config.toml
kernel_size = 3
projector_out = 128
max_precond_dim = 1536
grad_clip = 1.0
epochs = 17.6
Rows from block 6, named by matrix and row number. Each number is 128 + 24 x the weight over its row's rms, rounded and kept within 0 to 255. All counts start at 0. Numbers have three digits each. After the name is the row's rms in percent of the matrix's.
# convs0: reduce pointwise conv (model.blocks.6.convs.0.weight, 96x384x1x1, standardized in use), inputs 192-287
convs0.46 056:115130133126128111108123128141129129016128113128133126120171092127128215251111118127162122119124127115130130129129126128149123158114123134139204125118135137134130133128182127126114121149117070101129125111152128124115126128131123129106127121126131128128108126128130127125114127138128125140
convs0.47 145:077148106098171112150126135130109091132071135132117123112128125245138138189105109120137128111182126131135088096128136119096145056146127110126126121130147128114119124171159154103109122078158131155143109128108130102128113144056084115140129101107142140128142137130112115115090130133123112098
convs0.48 109:103138116081186111160149136123104067133095143141131123118152143229132141169128130126108126103138124124110084129136122127092136065129124147135135109124146131109138130125124158098137131094128071090129127127121127117125139159111115126129140087147140143107154152130125119150079172108114112149
convs0.49 127:125135121171093118129129128090121231129123101123117136123120130130124131119095104126174129118133116126133083131130127126040129106148126085106117148118127123123135128166052128133118142121148112153128122133104123147170112109187141121127127119109125109124111121129114109112122130143126123123
convs0.50 079:139122131127127134132124128132163122124128165143114125119187106148134122123132130129162132111125121129132136121128125130108128181143126195169127111125146128124131045050136137143228067121124131115099125119229140139122136125122136207132128115198133185111119135131096120126172143137131151137
convs0.51 091:119129126132127122122122131122133121128138126124152126136134119000147115127123132127122131189180131132130137166123126127169127127111130157140148117128130135154083145133104127095128118130124125162109124129150180128127123129120142127124126123130135132120104125128125121099144119132128151102
convs0.52 053:132110132129129164152124110107127089144126127128153128126128148143129130134086116125106127124131129129099126121127120128104132126139128218136136120130126128121104128059150167111128169115081113004122131123078132125030137126133127127129125167143130128125135127126134130139102129111114123123
convs0.53 041:131116124120127130132143127127189095114127163128129127120144093133129123143130111128156126134102137127130151144129124108066128128126127179144129112129134132108128122079152127174234094136126125133119136126161127103115169128088136120150129039193129131123137137130127129132122133165132143135
convs0.54 112:122124127127127134128129128060141175124108094127102148129130137127133146115133085127130131129130104108136124127111128130076124119189123112147135148125152143120099144152107126141128097202139159199157121128095135134110101120166124098128131120109118096118125122128088137140132117127123124146
convs0.55 084:120092116151124133131136131125130130129147128135139140120216132096127137135128048116155126125111123132129132147131130128098129211130121155127068109128131143133114113084119125152188129112144119148127133128128127138122142129226130125127131087127123112103119145139103109145125095137140129145
convs0.56 074:152118123113130149127141135126152125103150120152106129126201138136120103141140088133124130110117130125097106159130154128120131223119128127189101128127131127160089129126063134106203134153094108148051138127161108111135142112133140121121132062180130126097123125135109127163125107180126114130
convs0.57 109:121127128135128137121129127112101172132121099125144137139143130079129149104119159125124125196126117104124132128119131132153123125159128151127121149129123134116106137136053132115132152122157113174118124119094135136107093126158113046124128145111112116124126125124110114148126121120116133116
convs0.58 136:109142193117125135109133130110152081134124132126093122147142129083146130131139139131082134137117131130126133138126130134129130128129128181172137143125108131147153122142095132085080130100109102063107130129130128138214136140140121137140133144150151121113116119133131167110136091079132118076
convs0.59 071:129118161162131139143155123091167134085130135133128131120129056126131137138128130126116125150114130167128127138133128129124130206131133224111128123132128128122127121059120126106133129228068129129083127114145123121000126125121130147129132106144124129123135129132114124125121034142128123179
convs0.60 103:098135111059147126127114128134127102132098118130149116100129127179132104162138121135128132095088151125160127118127099081120104134130127149159124103126140127125146122116150153119119095128096125065124120129255160129124137118102116171134128066158127179125139125138123136131134154116136128154
convs0.61 071:117105129110200159128135128105087116159116133129125116119127115225157128175160128143102132125098130128138150125126141118126103101145132107152236154123140133128128120133205147035130120134106063128100123135149128049118089098007128130123126128139123146115116138122128119095131170161127123117
convs0.62 091:109105128175118136131170144091197198077147128147119129111202117024155111132134086132129128127103136127131127182144165216192128235138112125128118128139122134132129107070076130105149120146113089129132136136117129126098150117101104119128128114139125153090119130135103115154124079129152110131
convs0.63 109:126112102118148131130125132116100102138056138124132121106156116181139125153121118128102138124098129135116101130142127120131106139130120115161134127125159128114170093093110159114147138140105082142143127129165126091101142121089109127140128099143134157109136165128120119161053176119138118179
convs0.64 058:123130128124134124132135127135083135127129134128128126099127105255130092138118117127141129114147127132122123134133136138123133106135125143132105126125169128100119110151133130114116122083159132108148134127149120129133119169109128136133128056124133124128120128127133134106130130116128128127
convs0.65 082:113103145167132133132179145090225167131176127143123136120223096109140106146129092126170129123122116135109117247123164195147129208125124193109132118132105135109158108138125130080116118153115131131111168145119118121067150113095136109135134094109116116112112130138106126133115093131125115097
convs0.66 091:137124135127125123113139130090145140127130128118133125120159116090130117123120096125190122091157127122130138168120137194130126147128117141124113127127130126132126131167149133099132139057109165120178129127125138160142128138096136144127118069106127130119110126129127127120150110122141128099
convs0.67 109:135116116130115104129163129118183164133137157117140124127173020080137114122139099130205127086074138128134143191126128163132130219123123156123124099131118131109139094022142142127156101124133135121137128123168136132100143120133129176127134133145122173115123127130113128157127079112141115115
convs0.68 079:128121098128141139125160135099065127126063132126119124129159110236135126179122131140094137120125129123147104104149126116124111104131125139131161128117146128129138126107159154096130126169107109108147128122130112100113133118069098130129128086130131136124133171148102128127094198106124115125
convs0.69 093:075128109093169112126132144130076131136049155126142119111128096215145136156127165151131144128045157105145115103132129107121120114128127124128133109113148130126126108127125161114106127133131087145125123130111129098128142133092079124129130129128130140108148156128127129127102171113129136102
convs0.70 103:127112099130164145126136133119078142130090162115154124132159150161134121185152131131146151124113124128126098111139125144133105109116108120154128127139175118119162119099134162129152117047081063130138152133178105084129143130060126151127128097122123154113146140125124129111117149123145131117
convs0.71 081:128107128170123120131127145108160193129138127139133131129218111018131120129128096126157112116107129140128122174116163192191129190131113137127104130138128129149117086083123129069179137076128092120135125129147127121137145125141121130124128111127129117106117122130102118132142089147131077124
convs0.72 071:136127121122133129128134139136161156112136129140132123119154049084138098128150110126156128122119131131122115255127155143197127189089124164127122125137126131131124123127109129094166151128167071092141138137199124128030141116124126110126122119196122144120129125136133132187123116103155093141
convs0.73 105:113113127132131117131125131121241192117139142129146115114180111099138058124102096116161114103145138132110108153125147201147114217119121134135105129127123121122102123099109144102188139113110124111169137127196155136124180116127133203121132107155125142088126131129095121133166103134163093086
convs0.74 101:130122103124198147128129128118083115139098122134114123134128122252158131214148137140132135116113134123154100091130128106108112082136126097145173124125170147118103117126181190121106115110126097143135125122123147107126125116028108129123127149114130140119130138125127127115123154124125139109
convs0.75 128:134117084143123129137144136070191197134142144134120140124202084122128106145124081127218115108109137139118080156129132178155134255108125154126103119137111155121106093120133139083152136092160096114158124126124128172159149137095146167126123131155125127112120130141096124134141128168130086100